python train.py --model="class-conditioned image diffusion model" --dataset="renderings of 100 made-up gadgets, each built of a few solids, in any pose" --train_examples=97500 --image_size=32 --horizontal_flip=false --conditioning="class" --arch="unet" --objective="edm" --cond_dim=256 --targets=["main colour"] --num_classes=12 --cond_dropout=0.1 --norm="groupnorm" --activation="silu" --weight_standardization=true --widths=[48, 48, 96] --blocks_per_level=2 --scale_shift_norm=true --attention=true --upsampling="nearest_conv" --init="trunc_normal_002" --residual_init="zero_last" --optimizer="muon" --muon_scale="original" --lr=0.011 --momentum=0.85 --nesterov=true --orthogonalizer="polar_express" --adamw_lr_other_params=0.0014 --steps=9300 --batch_size=256 --epochs=24.4 --lr_schedule="linear" --final_lr_fraction=0 --warmup_steps=180 --weight_decay=0.03 --adamw_weight_decay_other_params=0.01
Rows from block 6, named by matrix and row number. Each number is 500 + 25 x the weight over its row's rms, rounded and kept within 0 to 999. All counts start at 0. Numbers have three digits each. After the name is the row's rms in percent of the matrix's.
# emb: conditioning projection (model.mid.2.emb.weight, 192x256), inputs 86-128
emb.33 217:520526521509488514525561508482494433504487486496553500483489467548485485510494478500513467505525538519506545505493495508504500507
emb.34 090:501475546505498510494538472524544540508517527508442495486526509471452527492450531493508528509501517505490528514511521500492500493
emb.35 152:500503499488498498514593523518516476501491539499513483497479498537560514494507484512513491516530476487495523506458493493483487496
emb.36 101:492493517496497527518512504521553513515507473499436504510485488523480576506516490521484479528462493538502527484500486508520478515
emb.37 056:493509501490495459498460446474604505507536510502502492385485487468557485527480508501470515498519503538471512502537486497501486490
emb.38 084:503491501493503488492545521463472556503472483490488503484499500506499533518511488495469532526519520530492467476474468484503510497
emb.39 135:523522508505506488461542458501516499515499509502451492463497498496506468523462500490475484516510517508503495505491502497488485485
emb.40 080:473475500477508471502495493505516518488470473517541517524500513480498548492554499496496526540468487499474496478512504495525487512
emb.41 116:481490512487511549516588497487524521490522487492516511533516476539547494504562505469496472529470491540498520512509516505488508494
emb.42 130:475489479497503491561491483539553489504541509500442500572519496506573485512522505503497497499507504491518497501495537496535465504
emb.43 060:482483498475489544489457491489529558495513563491501503484500480499546527513506528521521515481482545508483490504484505499480504507
emb.44 108:485469498473509509523508486496517540503465510498510497521493521491547472484494537498497495520514476430482466516518497489498508504
emb.45 064:504506483495515519465545495513511523500493491481428526510503489518466477504485501478495465509541533494533487528491524526516538516
emb.46 081:495492484495509533531498514515485509479535528512519493503501483505536504521539497503514487457535493559514512514469519503509461488
emb.47 140:501496476504489473468502514492476556494496533478522510430514522463525527457505514537506560532467530534481496498503477486493532505
emb.48 109:499493497523500480492495499508516519494473513491446502470500530487507518517451502506502569508521494466473518509543501489479542510
emb.49 095:504501505522515516497517497498558527491510484515515516486522506477489489500490491494493511560509559472498453517469511509478482486
emb.50 119:500490487489512510518556457484561566493489472517540515551506515517505477491504521513531504510516492529493489496488496495500520508
emb.51 122:487486475477501500486528475498541539492499490508491494489490534523532480497510515473490519483486504552497475488511496484496530492
emb.52 058:502500496497521490480464515520538574505509535483489509503500500450512490502470496519522519473529456470474525499511502502529514489
emb.53 110:483500505497498523484574534508492532481494476492457492509509480505531530490475491493502525533524473418475539494572517483464512496
emb.54 109:486492492472500532486496519541567575492480473526468508531502552528496448503532491497503506462494493505511461492513495490489517492
emb.55 078:474492550504500517473485518503542540471495469498531505475504490490496515541526493509542467511526465491520475482539513469494510488
emb.56 146:492503538489513527537480465480544551501515510490533490490501508519533530496517484463515543532450555516485520512496512515517488490
emb.57 073:492502504476494417472481491491463554492513497486502494412504465453528529527495485507495494503537517485488498481537504491495510502
emb.58 085:497485535499499541452479525523579513485511471493510500506524485510446535549504493527497511553496541505514456501531510482543487500
emb.59 084:508461532514476484475541527536516580495498533500475507578512514458514474474457494512494452518531429485503461505559492486492527515
emb.60 121:505490493494496515490462510499493576503498527484526502542502582466479514462490495505500548515460493493498481477487512472523503510
emb.61 086:503487509519521515493502507512544568522516538515430499517491477489548528487463532520509492521539502521506513527487533487474535499
emb.62 113:495478513510496488516494547505534553487524534495502517496489529463555525508471530548512542487468459494485509499493489480507502496
emb.63 062:485514511487486530507518528521543517487484523506530487505477531493528461516553503506496509526552513520482478510518483477482473503
emb.64 066:489509542500504484539498509496530543484468534494501487442477502499509586514503502487529494499501499497475511498484489505543500475
emb.65 137:486482519502511560494550544522546548490434452516479509512489523496439548517477520492508517487505469508490482501524520479462528504
emb.66 103:488503551510504479493558490488481504492502478501510500488502469505566490546513506513480478540560495509512495505511512517506479502
emb.67 120:495497497475488498529501465465514526505480461483478479472464520497481500495500488479491526504470519504489484478565471507521490485
emb.68 033:504512542517482496528451510530511523497515483478507493488523507505568517525520515491481494496461507535491434514431495480541502476
emb.69 151:483476486485502507481511515490528503487477511499567485562514538525530509473526509497484521525504479538510470500462523490494497518
emb.70 045:499524546486500530510477510490522464477503506479518503485517492555514531520548474474499455501510536477532487523487466514501457501
emb.71 053:500504570487509512497474527492461463497514495501515492504498450499531448540545506492476454530526516525525477510494479500512470490
emb.72 104:493482503506501504526501489488525515503536504508483517558515474502494496510472520537491503519508572473516507500481520491500507525
emb.73 096:494508492494491496485517495511502436490505469516579516527519497492442519515490491486490486576485505497499509484508516493476514516
emb.74 070:479501486484501446504514469538528493491500530502461496515514491476537506489474522502474480524530478479491539495493524519494536531
emb.75 096:490501556502500509468532523499534546500485528507494471490499550516577482521500529536510503500540502543507491540489518509519504498
emb.76 127:507498508485519551489512513512520466497465492509511517540509522535522512505512533505501463490519523488520482495471528490465506513
emb.77 111:501477536481511518520554504522493489483523519513452498500509494490517434535505513464521505503506478459498490511513492511509490488
emb.78 099:491484513508501521519525549509484531494440486509513498475525536507497566491518531546507559526505492517507515502473495494486501522
emb.79 093:498497546487501524518487476472452525508507499505564498554492466489494524528491499516489485532549515520481513499505493508490469512
emb.80 098:504495480501492456555430474506526483501527511491496468531476501513551487500523485521473491500463482536468511505539485493506479490
emb.81 112:492492514503504483457530487468479503506510477502521521345506484503467481496513489496505530536515527494471530494505503514511508501
emb.82 184:486485527485512489489526512510422501490517558502481501468484501506575511528520522479483534504546482483489498523490518522535500493
emb.83 142:491491544509509543466537482490546536501541531506523529504521499463498474528451518515512495534520538543522475514508507498574488511
emb.84 129:486485500483495506536594480523495483508473455518466518474486488512524458508467518472479487526580512511485492497517501503449492501